config.toml
model = "image captioner"
dataset = "flat shapes of many kinds, plain or patterned, on busy backdrops"
train_examples = 195000
image_size = 64
crop_scale_min = 0.8
horizontal_flip = false
tokenizer = "char"
vocab_size = 29
encoder_arch = "vit"
encoder_norm = "rmsnorm"
encoder_norm_position = "pre"
encoder_activation = "squared_relu"
encoder_mlp_ratio = 6
encoder_head_dim = 16
encoder_fused_qkv = false
encoder_bias = "all"
encoder_qk_norm = false
encoder_layer_scale_init = 0.1
encoder_parallel_block = false
encoder_inner_norm = false
encoder_patch_size = [8, 8]
encoder_conv_stem = false
encoder_layers = 8
encoder_width = 160
encoder_positions = "learned"
fusion = "cross_attention"
label_smoothing = 0.1
decoder_width = 192
decoder_layers = 8
decoder_norm = "layernorm"
decoder_norm_position = "pre"
decoder_activation = "gelu"
decoder_mlp_ratio = 4
decoder_head_dim = 48
decoder_fused_qkv = true
decoder_bias = "qkv"
decoder_qk_norm = false
decoder_parallel_block = false
decoder_inner_norm = false
decoder_positions = "rope"
decoder_cross_attention_every = 2
decoder_tie_embeddings = false
init = "trunc_normal_002"
residual_init = "none"
optimizer = "nadamw"
learning_rate = 0.0026
beta1 = 0.8
beta2 = 0.95
eps = 1e-08
max_steps = 9200
batch_size = 256
epochs = 12.1
lr_schedule = "cosine"
final_lr_fraction = 0.01
warmup_steps = 1840
weight_decay = 0.1
Rows from block 4 of the text decoder of a small image captioner, named by matrix and row number. Rows with one number belong to one neuron. Each number is 500 + 40 x the weight over its row's rms, rounded and kept within 0 to 999. All counts start at 0. Numbers have three digits each.
After each neuron's rows are labels from the 100 texts, of 14848, where the neuron reaches its highest value: "tokens" is the input token at the peak. Only what is clearly more common there than usual is listed. The data: flat shapes of many kinds, plain or patterned, on busy backdrops.
# fc1: MLP up (decoder.blocks.4.mlp.fc1.weight, 768x192), inputs 96-191
# fc2: MLP down (decoder.blocks.4.mlp.fc2.weight, 192x768, transposed), outputs 96-191

fc1.7:482491501522502518556451554441498490477482562516500487552520534564508481550534468453581499512480547490546472537523442457495495480533465532467583572437516541472471425509508453484460517514527494526513482583479536503481426512535428569484471516465526504479502512476449489478410525434478470476
fc2.7:447512457453492485467547461550510488528488476555517498505488443458438515415489523495467547524452467500554502487450525536508456537478597481525436522519490486530472544459480464497450478472504527552505444440517512500554506485464597556460492517535441499528578500512519526486599416588453509488
tokens: "i"

fc1.444:466469522473510478522529517504514470483461567558546468522495568484530539504578454448468477475466545471485476493508468490464549416508465466566511564509482581543494512559531499473425509489521489523500515497496543541481507477516446506586460536463494562509488508471528599505458464526465508511
fc2.444:563494494459523521504501506486531471467446537515509496498510451517473582561469465431478427509471496499513514452472459487519541490575539447519531439539564517460554467570520545483478535558536485496424500477559498505503493513492553504452457550513429603477493521509505542561397512509491495530
tokens: "d"

fc1.570:515527523506468489540521522497498510511514543555449503493521525517425519534447484496566470504532449486510549500468441516494452484447465492534473533554491459445435463451531559511490525463469486474431524475541499486599500533496501547472444466515468509492488447503528561517477445486404453493
fc2.570:529497592536465456543488523487486480501543559518527490451530537496437528482435518466551522506540471505439529516432461474487489527382463483531491441606490549479482427520494535528451500495523559476396476522462514491532522486503538428487431493497528492470528538443506530542552494451468521481
tokens: "t"

fc1.147:466471533493503475528500484487566558552531453487422573452486557520567481445516568545503532555483573449513512475562448523542471467497474543449503583460498597467533464489543470527467467528513510460462502538595485529481469537481458503634506464486516500473511542424421502475503501486444489478
fc2.147:477473519485492459500520414544550550530536584452482494541495547527511458513449472474507536497537557414484488485467556527490436501535390492482474508484485506467498471573531512523423463502547522512514557481486481556448481493519439466539528482462492533496506440398589489507524534487444492516
tokens: "o"

fc1.606:538420490504498499493475491508522542620417573440527423474472551460545549548474482488532464544588520509545472459528485443550525481541480382487484490437492596492541526497576540481466509583545531500462495480575531434540458479426488520488466490516505543534455499429549537493498485437476545512
fc2.606:499472539506485481478580496535531513562472519519537540532485511497409554554458438454541388544530532455464447511493538459529498491522482532518456449549498523490499476493559446440449497407543457497559525490508447531545448484554499585498469517514462500473476496541570475445555495479499531439
tokens: " "

fc1.57:583483462383519574471537486474510474487493502526518439498513558456491491485489508456531473502547429523510556497491488484463518496524452521538523503499429494461540532563526555447497492532491565499463494521520457412437521565477502552470447468490531523571421465553487505529537489549521498557
fc2.57:516478500537533516446549547576552536503508410462514436515515546446484509543425507446530497523480577522509498500519439502548522477449440572422558563441493501472582534466484525477466434564498557542493565515510461525382467460496485544534513410495516500542488503573479519525498495515465447483
tokens: " "; "b"

fc1.518:483450467570481570564437491457471586510494434514481499489454516495499473464489586486502541567493562448437469514487501436536469456501492559458546503524504525500487458465548411541479523489518471515488509465512548531538485504488525541548564555450467430548439516497428516474543486475460489536
fc2.518:502484549595435491538462502534500581513501520557522515493436578512513421514483508475532538515487590443456470435513538442532479495504573556435503436481518544481463473449418466527595575426481505564530474488458508580461532490526514553496543528421439494494446504466411479443507465486466470522
tokens: "b"; "e"

fc1.33:470474487593480541566427478491437548536483458513438519488483531494499468482459535495495521527506556499437471511493515449534447494510487521467517490525529490504457477459539441527507543495513448514495501468507560558549505480520485517546547512434486443507455504516414519483463481431435507529
fc2.33:518491540610463497514434502525515577546461497544508513467449544514489452518467522474538523527495550455488481443531512469540460476487566576447514435485535553457466463451434493501569582426485503544541497503469502569457544508542487543509523519466437472490436517468437482424474477465475443524
tokens: "b"

fc1.243:494483543579462476498521520532522510524521458481495439496531551555574548478560573515440539541461534496451489467554429503562503509408489526523481531384542509483482494486525460508483514502525556517467529475521553518505422540498467462498518474494589456570509523524415501543552474433491489556
fc2.243:451537525465536461534486513451445452445527578511525509528413475424446516521493517521540391463456465495504540523456487508502453581503459483496450490590461439455568448543502457492458447532533545535472494528514406509529443491467480440426441531503476498478505488548533460432550564483542523581
tokens: " "; "b"

fc1.161:463438528530467520524507497547449537533509513500460427503474527552533532532429446434509490458552543529560453471506519410538556520508499561482487485426475506527497494519506489455482454477531529533442576545476510506494501491520452497566477519500528534490424546449492548554470491447558500519
fc2.161:441551522515459497534501442478483454517480517531495523480533471461422519492518520517490531464481435425545522464485534537517472529522408424477476475584513502544459463453563539512391544493500453473509472445488511569505546453548504521556532551452462485466524484531460531429517465489573564546
tokens: "i"; "<end>"

fc1.380:515407549573513475461524487477569478540446529545564445501510419492530525496509463487517447511493482496486498471464453522464526447471474510532576498530522539545479512458552501414465582518595549484482496461480543493547504497443512547480471539511538540547471507519514560496408411514548449438
fc2.380:582472525551479479450511497501565472499461511531601547529530494511466537489459406510573475545550516489499550435455467488444502516535519507489520481568480510438482522479465522429495519470585446511518523503366457502507506500437519505510477559534544517519444524513507474494480426567566499464
tokens: "d"

fc1.453:457411549611508541521433479497471569548469471495463453464485524487491488449504560489475519547490547452479454541521460463563508454476515517465511509503546482490477474498529509487502579495505434513521490458504622535546513467518478511511516490436516461523457542544441510489526463441427481539
fc2.453:476555563580502465499465526547523566498472495564555541497461556505507458540464498517558497517441545448469506491547477495521504471520544552472481460520531535408447503482412499509590548453490428506515483511505491508457487509570522564521466502446456427475445504489459489473490518499517446523
tokens: "b"

fc1.634:488565555593481571528515450444478528500470569487517434451508547472528545423454555518437512462489524504494474512485494521494437535511486504594602497479397552498547454503538558473471612553547572470506522502496446519504480493502458480476486514451493556500502483492444473494464478496538475454
fc2.634:499531534574451539468498462455494560471428534504484500498485507551528576532439473453459405451466508523478500518482537425505463532527485504576532554503487505482529450548533453487469572563563524476537576572460487543530469473547469475444507498456480465481509498516517461534487493453533435462
tokens: "o"

fc1.573:478459485552490564593458516459470578531485452521482497491438540505509456461471558447507500562509547477429461491482499441536449438511484549449526516508504513509470450464562434544482506490510457512479503475521550518557487513491531544554573541427460446537441515476452528465533508497456479538
fc2.573:487485556586425489541463496537498558540487517553527519491466560512501440522479487455532535506504569426455481441520518442511475508487588552436512472469527543478447463471417455510587578427484497583520493491463509590469556499532487552493524531404488515497461492480421476458512465459473490518
tokens: "b"

fc1.145:450518537583494554528487470470487551500487600515529437507498548486498500505442541530463468473512482492529437517509483508523513522549483497555610492465480499536571432515542547403466588581525540480440504516530487533486493525498455496459515443412450571559502477485518493541487489538537493450
fc2.145:533507512571442543452484455470439576471450522532484495463403530480545506557446509528507486457466533496493514574485531470531491564559518473553481495471508479512513529533537456477495609531498525538532526561471548579509455497501540449436486478446444493544531470507538444564532522513511453479
tokens: "o"

fc1.107:515544536491519449501467505495489501484552500495497497437529433487516555560473485517542496499554445470500496493504401452435505583431478466501504649547502534489473478529528577467475495543500455483501452574514516517570474498482473492436439490488500503460517448500562528510583476472511510466
fc2.107:499482564547522407484487582508478424476488485508507462455498490546512513607451455498542450569530461517437527523451416467481465557459500498507509550566540543476449458515422552501566511532503447543530478573440489529500436492543490471451442485511485477461552474477522535550588519452522533468
tokens: "f"

fc1.655:505411510466560523444491508473475555569500534562558497521488520449505456524546499487496518465495459468568550533467458485504499403486511490452546498488488581529551495526502508449491486464464504533511453579477551501478515414487475555420492526459495528597460518547608504529479484527441479538
fc2.655:478578482499440473545565494585490416488377517540485467480570445548493567460470550468504450545488507437485474452538496550556536503574474535556459494568444454494471474541496529480430475542516541498508555476594510573501504517534483477525491493537513453434493465497447434492471511444535507545
tokens: "d"; "f"

fc1.4:509436523407477510572474428467467568442585510543506550491484464501531438465523601485516509458576475465470458565468507496494492445495483497554539502516537477513565460553514576422493487428497513457469444577511525456489501479483466538494532533391496552584443516523507442511520537487561522480
fc2.4:538499460513516431507519542566492477416541556511515443532510485497403578535471506506502519520482536488507502410454559504518426513454526483496489481533526479473487560509490494533402479523524517538500533425471421474405540438486505486466489523530590493497491445524514508497495482506462516459
tokens: " "

fc1.18:514442543385525541504499493517511530533464589570506502469513537495470486468534506406468557509502494481556571518512482542450407436513491477444551546535526528496508444512488502469483558489483552491468492525443549508566512543537435504484526511465464508475501531514507479502437477454453461479
fc2.18:496581447440503468483514514551458487454495520499442493497568553473499495537454463507465521524415555516467522494478497494544516474473544480459452572495497555511446484525410463569401602528541563586467524462461515521561471538589536581493488556512507480497522478519439490558560497491457546491
tokens: "e"

fc1.383:514511546591487482497490479562513559470513550508481437501521545516481554527431498513448520499481552538481433448540523465570440539547471563518507461591419517516462511532514531504475544568517518516494573493488465576469531483518451426516438457533460526482448543416491492494547492465513490451
fc2.383:462500496507522554486464527490452552454459463505486535519517474438503474515479477517518554472471474516492561579557511464540475465486491499535496546573522513507553503523454447498513533550489507516538521621448506517495544477530471546519540489487494547503522443585502450530475510605526425500
tokens: "<end>"; "e"

fc1.92:491488458551477498454478456451537478504491467449558510431465457540530432476537484477551521510612439432485512475475438542456497480485503471503557495508458494480475530471525517382475549452590561491500509500474593471509525528399498533506561535526544474599493524532491511440468516532514494459
fc2.92:494487461540471461486523503470511447464487517510622591581523469571493444532512449498535455524609496537503517470430457508434486440509435459506528510527476457429502542521467541440457489439577513474457539533436524483529466525430484513492491490486541469571452442529514548449475515522551478473
tokens: "e"

fc1.333:567560598474564521513484464371498530532572521524515543433390438470466424476522532490537517516560504475466506464511488516466417544506451527557495558516437559473495411503537485466469524488504554443477554482496484507490440531476496493540503493443511477555497483506503480539543508553568479476
fc2.333:552500527502515513528454483446507525502540567481473548460467502552480459583502453426536453531563548500395507526477499504463465515504398471576483504512440526493485510514526483506368550501549531477465488528523539564513474562441441498510497529492511528594472459529500516507517526469476477464
tokens: "e"; " "

fc1.588:491474491492553474518462445504465569560551486495521504497504442543467487447586502532470513487469494535518541538550466540507464524503486500490488500441548437474445501452484607567497557471503491471451451528545555452450488494490469489469467532428477513505572595503497496564460495391450459469
fc2.588:524473554531436493493531531506459452513507530508494531475517464492443492519545510529536479539580500484495473463422542511530479456474520492464578436554486545481520535533456445501556437500511545523546563535459428583548489462484538516489476547477521475497437435623509464443472459547611498483
tokens: "<end>"; "e"

fc1.182:532510496494560479486469484399476569465487484529511532480541488500498478529567511478474590442498481490474567537487447460439511521474473497532601531478516444434531412434526497506473579464512460504543449565446584446519479504539484547539493513488490452479557527456426489518505560522500451459
fc2.182:504532464491455524474508418476463497513505483597471512535494545500565494495515549463446463490531458498563491551496483482505521493405536548474510478477502549560489427474574419472531481475492578504495502497457464554567506544575491578449561496487499515466491523492421581472477501539476508445
tokens: "e"

fc1.322:452480483549547519469504464515498500459520556522517498529493471575544472525487457473417386481470457572500531481525495512477532574514488493471515507480541408506500530536517508479479560461507445537470467505521551480457494525463502459458500537459490473489513563464483544579526448485435511457
fc2.322:474509557578518480467556531493591483515504395489463541509511492486481497510495450442586469469452510511499568482548476578440448482495453512489530479498550452469481528489477464471443486476508474506463524517486489527436516532524485548499570518524484477482508463513450496472460541523489444468
tokens: " "

fc1.222:495498465478510517556507420458526490494455536518603473498490431511519487515524490514515456533572452531466483546533494480448540563525488455525468512481440460461489461465517581467478589499497445509504506475504545416461502531505512494485455486524485478569528467402499510493517526426497528499
fc2.222:448552519552468513481470514498487487528464593521473523450451503479410556532406477470556483516495524460501544467523508514559459519523480499437489472569542509468513509532530450435457545502512510524460496510513539542458485441531485525613450566499566472478488486514487461459479525464463514495
tokens: "<end>"; "y"

fc1.374:512454445461500520521461461461506528519464522500571476545509450546562460513488478481553479514550477514477474533514500432452505571536489448462533531512500470453462458474499554467485628520519499515538502447518583476474508496475532486450491508497459519548577505446531507473442484455454589476
fc2.374:472504508507462545496566526565491455517506498542463505484455483401352539517450498448511452513467526469555549509547526554551473501519441531540501527526511480486486509514502454519449469541510512465449502542562473488456476515523511566573463504566574521456449428546465478487469505512491479473
tokens: "<end>"

fc1.464:490490520442502467525508489463497497468476575546552457500482612453491519546576480469491507464491506466508529442568464452461528403506476469591468555521456548504525484534525488465449504565559485520473495525514550500468483481525390488571422531473492502519505509479485536528451502505455496519
fc2.464:593504475501506501482481501472498502463463578546524509532494508466429546553519509429499465507462481460498548508501468509531499446571553479500547440548541521447549484546536465472485562501481516530420502520577512577483477486520537569489443555501479562510479538571515586580436497461457504498
tokens: "d"

fc1.663:495538489461513504546494431448549523479456565476556444520516463535514498522490502514501451558567450491478477552523503508443549512542486416502481542505471463460499412413521625450466601481510481494492508451518509498509494550524497457443520500507494482548528449481485504500525541413512536483
fc2.663:480538530538508523500510522489496475499500588493441535463458493484398525566432462459570507487505528445501565500523516486497483553494504508422507478555570501471531477542508444457438522510521520542427482521497519502463490465528489495595462579512526478445492470483503487491461519458429541491
tokens: "a"; "<end>"

fc1.703:468513571467502512468507545520523560522465524497512504450490592415428541464460548471484537547426528515523491451529499478515469453444486562536458507505458653551530505492528496509434501547577526491513534448479481579396551514495475506547512534545614494499454517483568513496524464545453443559
fc2.703:549479467485454498572584535485453495508440530491494485523550486601495526521496613503545410518553483509571498483477549465502535497507451420477548483497519393475515473510501504509461430555474564529507499530551586562505412513500522499479461477480498479477467464518472414538385507442545487575
tokens: "d"

fc1.495:531469552504513461523518493539568544480564506465524495483516486534493492500522568506551552504489505480394512493507399518506534498465424498443560545470410590535481501463543527472442630505577536486493492541514488507604446580449485536552514483434544526462527520517512559565505417447487437495
fc2.495:452540528509538508448500427532494435479486467566518545486552437520424508494480504519511524457505455520470519499515441514507529498522493523432538524554523534508489492546420557432487478534461574586440495549463491476547525525519440547525519534439463505564452611570436485533496509432543491437
tokens: "i"

fc1.291:437447494510512551566486486483499578557529543515534445484402456493553463501446554393541481508563545511500455466534503472547503544505458515437463487477532530507550516433570540454464497492551490520394537499552520492462477488448466497522549521470493520518466542435513568508479483455444523473
fc2.291:487513505561452461506487520555471480539469521450580480489522523521429568496455435481544524505480524476542480477521456487519501491578515505493521548509506479466482472493465487555471492486589415559537501514472551518502530511530469526589400471498479491423509553507473514471521467445539514510
tokens: "b"; " "

fc1.356:503572527502500465519493437436502525504531561502500493479487539550446477432518592554518544477524482462498443535565479535475517559472459470552437510454478525445568442481512565496478580470513579507480565485595477518502501560512466471492436504429525476490474466506562491532498451460444446496
fc2.356:517510515549488457474544573492570419462490531498518537498556460518411505546518465473547549485521509496423504463436594540508473462491541486471481461526492483467496453545444507520552477461530527528489520464454596504518586522425557502443525516492542458481512498538446493375523492530489488479
tokens: "e"

fc1.184:466462508531468457503536458521546477573417520494503478494504443522616483508524523467516389532580498495468466485491500480512515485569494432496485445461487515555534541419537541416502517487497582498508507474612493518564472506517524531467557421487471468557500468468562497519474512455494543479
fc2.184:383534487468558523508509493547470440484517474475447475462516481506462531523522453521515610484399483478559544479444514513491510534498543566472496524506570576518516499447511478496465467499470486528528473476423522470429584502507496501536490535604500463420545531485503528463498500531472491532
tokens: "t"; " "

fc1.407:496453452534519476483462543485448486501410548539462492460507518487448562470489507421505518488495472515525550534500516488457494456536484486505627478615529496549489510525516465426489493519484459517578399539451526536473531486491447507580529511547514497460506504490520494516413496469436441564
fc2.407:461547537476451411535468550546490458440539514550535519503530531537525546517464462566513524549453541467542432491508510508547518498548478509529452492438516549468495462544458479575399468451505503569477594454520465528541450585534522544494423536445470519446470473438451499474546467517540556506
tokens: "d"

fc1.30:459516480479541545531525406499527517519538518498509490442488534481479422456511555475477481479543408484554463504543514557431478495517474407499507533552441554566555462505539579404454519514513541491563484477532528489490498484499465540475561538447534520504496458526662508524527493531487538491
fc2.30:479578545506479502472471528525481453550494475492517532519526509520483516475491481523544473573529502507539494474502468502513500546554557480498465544460523470490518495494442503523535401505479468566604523463462451527456506469568531521565481470484541533492494493521489434588508493573524534475
tokens: "g"

fc1.628:539485542449540533486551505498597526502469528488529496516530555614525498441470475462485488499551518523522516439483503492373483481494483513446511566549359484451545435549512529499485554509503541440502570502520468517504457511499458489468468560470495448497410520485501485500563456509564464474
fc2.628:504536576485536481436521490511545533472427564467499511507590531560525525488498471468481473533535516583483504484541489489482479492503548515464503605506456480466538442622407450524574532521501512515468528494418481463511506484598429548494512520491484448424457503531419480532551501471499502466
tokens: "g"

fc1.753:490464552546494486532467551484480500544457525549505508549503491552516497578500442463597453494490539481499514475501472467504460512540472502466570503495547536490475472456508497481455535502532452549515500507498566538462482493517449570507463522456475494526522516493458513482392482432438481505
fc2.753:470536480465532517472545446533503459504518485541459509497500436512466557466539538480423504473454475493496538499482474533505516492417566526489478547528452494515472523477466453529504485498536554492432489451506468497565495487517501521492519535515485473493565543554440547499616493533525517431
tokens: "i"; "f"

fc1.705:496439517445533451572474520485468514464570445499436541528487529474433486598511481474527546424443540516441545486515548403458440545504472520499529499576518554517462530519518455497505457565493471489527491544464554510537478499447467433554517448496530539483517470507581507559525494547458520517
fc2.705:488479464462494527506528488525493467470460565514542505489504460588513541525481487493516441526571438560471500490504542459474543557634436498523441434530512440469480512521471587518475463457515440553469549488545549479537493531492488472453465519509418525506468508456507501423473505418534527534
tokens: "f"

fc1.168:490465527439526472507485497475474490485600492491477468469512439528496509547464516446506503514550448473526477518507437468462513544462475460470525634515522524553491499539522569420468468535517469489475474576529541517531464478449458503484492444481516558469518475506596522529590492504511524461
fc2.168:465533534541542409496474572521490400486487464466501489470500453542523524591453450482560412551535472523435523537487425473471488581455487462482516566517542530463474433524413538498580479530505463562557510568462476520489428519531479487445460504521502474452536487478520506570592500474494540474
tokens: "f"; "r"

fc1.115:501414426430493470561506508492478595438585475543475505531511509556476502463462596427524532428456527455500497552480532484513548415455493478495576519478594487507485500500497514522489515456492494511478473491520524520525499502486453517566501490460493529448444552514519485601492475508435508512
fc2.115:511472494497529518479558454532518467496491515506509531521510487447374484358539447514416541479453460497512528511478528484434465504529503494536493489551496508509487467564515505515519470493524478430488424502475500484520586454408511491468456516498504553589507453524516463459514510522554513516
tokens: "g"; "<end>"

fc1.167:462497530528506499549428496487532536435562541469453445458500526484535511449492530544491549449515486519466447541521506523423544525426439480545494521453525526541461511495526507547511551472521486500453552536513515511552463571479504423488519522470483518533429489521544526525548457478517439524
fc2.167:529488523507460482501465528535573495527459467477481467448610493470531588491483522508466508537502505433513530501442494528570572459472483552496558525512441533527500550497486514466441588424475500467541541462473518591496463577488487477517545447504532493539469517518496552511506438490583469435
tokens: "r"

fc1.422:489460443480534536498493495513456527474444530509518494507488507587559500500437528485537510464604497483515502481505510503547544566556463449408582503461547434500510399496493534504507552446459513525522547530528541404525436455534482500503483517434444528502491486457482452516520477475426516555
fc2.422:454493574539486495393530508518512490508570525500532527485486466441442458438516483526483506520472502500574530467511511575469541475423522569478476455547517536463490468474455493549505398502527558508477542463423466523447544485471508488500487528512522513558444568527496530465490505550556482416
tokens: "e"; "<end>"

fc1.506:511496577512450559501507504485550475574536485439469493519545487485549502546517547495452460479481480443466520548521394486480543390422463502595482561492512562507547445551538484460471476557524539458444518528616524472479500504473488441487529507455594480484403466499479531515433492471543444511
fc2.506:462468570410520418486544522493549514469544509516510504486458519545432490485480424490515466556502538495484469444358546483485496587562548543464480423547498580559489492509482511531399498463537476477491542399496468552500541468451536515538506560555456553509524583490553511433564472473496598478
tokens: " "

fc1.648:550419536440465503517501465495546540472530464535533456498480508528508459476599613476440530499472509430542507511541382580555537428489503510525553560456505524505485452547520565464473536485495514467469527530527494543492507480508422568486542464446488569576401510489409535492459439520497462532
fc2.648:522527527484504478539522522534487498461479541458470508587497483534491528558442397453513443468578529467451508426406523489439471536489502500502501532621473472487486482534524537491444532492596453496511473467494415478481502472487540511473492561498490510519499479435550486532475459537512535458
tokens: "<end>"

fc1.372:441470493435523537572454504431480534446560517552464457537473478556484468529480561397609443541574545472507457524518516479527566493504446447485525557473519506508479459539535475456466505451513514506471469562523568453536484480477495535519532490487504533444439499554505490525549507524475528542
fc2.372:505479557508486507421544469529579492507492541547503491451498417458473501486478474507466474587445483519551559566458531544507403569558459533527442430533516494472524520510480508460486498467423513448539519459469482501445529491505595477457519559515500513563592480492508477456455501506506432449
tokens: "i"

fc1.583:595550543519536523514458473434493488520527450502481594532432455497459475573570507490534460457541532475442525462482434530510440537478458561508497532481436469457433495484531491468468491531508500448513568495517468470505443526489499487606505544513568423475512503477492586507465553533482495451
fc2.583:525528555535489492505460456410538525557515576497510503455447500519475460564511499474521458515568509443479505532503485503455456536457404476581492446604484508520520434487593491470331604498554519429459485507517498573534467496459476507489475557478517456513478548515545500520459542457547501502
tokens: "i"

fc1.666:567552505511468425509536532520515490535506554522499497511537488565504482464474543546598540523473488445534545489469432503540569471420466520529538542525493477447457498468538524442474605509491519459454529524471479455528497542479485541507492462513517519476489478527494493555440448482504430419
fc2.666:524534524518459442501502500544473518503526496529557507493575563550432512503432500448564504516516512552432461497440519459503456494400475513515504420569514505526501470514418530515502542497501521509440418520430402501532487506539537466428471453452496483447522529527502488570573494511480528438
tokens: "i"; "w"

fc1.205:496446483461488518457512403544523500524438464541481508470531465526551453507522511392530512418563447520450534558531485483482519442486488489462530477467522504511502487462490611430511506471474494517474416569483579499509544498518497570478583528512449508536429566467526506509505503456486468526
fc2.205:537545477517438428537475592559500477472510508464498511473537590477478525462441496621470528513473522473500435420536527539559501494543463529483522499494430510441470483570535469556483487517532512474553596435546410508519471509460484498486410504505536513503553465514457507473494443528543573484
tokens: "b"; "<end>"

fc1.344:467427479556516603513503474501483562478558482485525454517488471551575490480546543476516480459501520495414444410552488543483449464500445469531560612475472469580477490474522480549454600489532487495489453489620509509500445455441497510573497520475490491471539532471498530507508482485444575500
fc2.344:515497500489464583435523567493512533427516513482504514535493505500429469537494507448512458484445485483500447504494480529524459441556587501579515524459463450525504458487454453501480633446532479524518456519471480605509527471526534575561474496541509465417531554505457572556538473505508494492
tokens: "r"

fc1.440:468459427506542541517487449514512513509499474572535527520507548542610465509508515497556500496529528419468493516556474504474505466467473441431469505402459500496543533538497510511483509484511476491463504557612566450451453522482468553491453569529505452587490482465450569490557523454491512542
fc2.440:473526582472490478476509504522537481454496451507511459472548454485489466535446514512544536551436473491503492615525472559505499477586500510614474524481507463456544525528471487459493484481534457487451443528521516452488572527428460552434462495543562494448472441565539486505540519486585529516
tokens: "b"

fc1.462:461539446478521495507435485477544481461513474543570522510431457461475418490511560466510525477503539498525533433558505496501483466438474457437492576477486475505505543452517566485453541500536460504427529486478522505520496545487462481482538491461531462536509501543484513466588540538490595480
fc2.462:470492481520546492507446539489483483459468479567522511571438481462469456455474519504504531499478586492545536470531538440455489494485521477451475501450491447465555509458492550494515491454448429556503518510478493456480520500495469478513480557486573435505475491459458472487587570566451542567
tokens: "a"

fc1.129:507573527582484562525472459452459527483473590535484489499495509519490560528433516552524447436526470548449437493490535496513504564514462467544530467525477449500481492529537512450475636525526475508514494490531459556467515494523508432484425520419486520498510460491492491521446484469527481465
fc2.129:491490536531500530476490513525466568491393526554500518481437512491521530523398409452528514477489558508507526546460579412510451533571516512496520499487527510467548523573494463480434499537525485509514493594400538536472520444473489458491459505503459508540527468505589434557560524530488494506
tokens: "o"

fc1.139:495484485601564529513480495460498548528449543453543493459464454460560522488447453521457436509447486487528442530472551410452463497537485536554529492618470546502547422474588447469430513499522482469525470491500576470452496448502482497551504516523528534457457518443572473499430565458585597481
fc2.139:542509485482511478541522469532432538527504525506540416492605474488517512591496530499501530515480440520557501477501549467491482533456548592467512469460548523428522522416560533440588438484449456519574455494445525414451526469468577510457548477556453473465519536457461501484471490426524488442
tokens: "g"; "p"

fc1.84:502513565493496541507465406444539474554499507522506552429496446531505435522551486482521488473578428501458504535527430524437462549498478469547496517553501532555534446476498594415479519462495513448505473553541488481526513479508511536498498550417481514580527508532546529557479528435556518482
fc2.84:475531490479499485537433517528529493512534486444468433521500540519525457513495534525525529546463552544482392483497556424539464556481509504508454512500484503476437503511550496572418533517533551517549537403518477466495454501451509435582547488499532485546536482531484443488577491531474558551
tokens: " "; "r"; "p"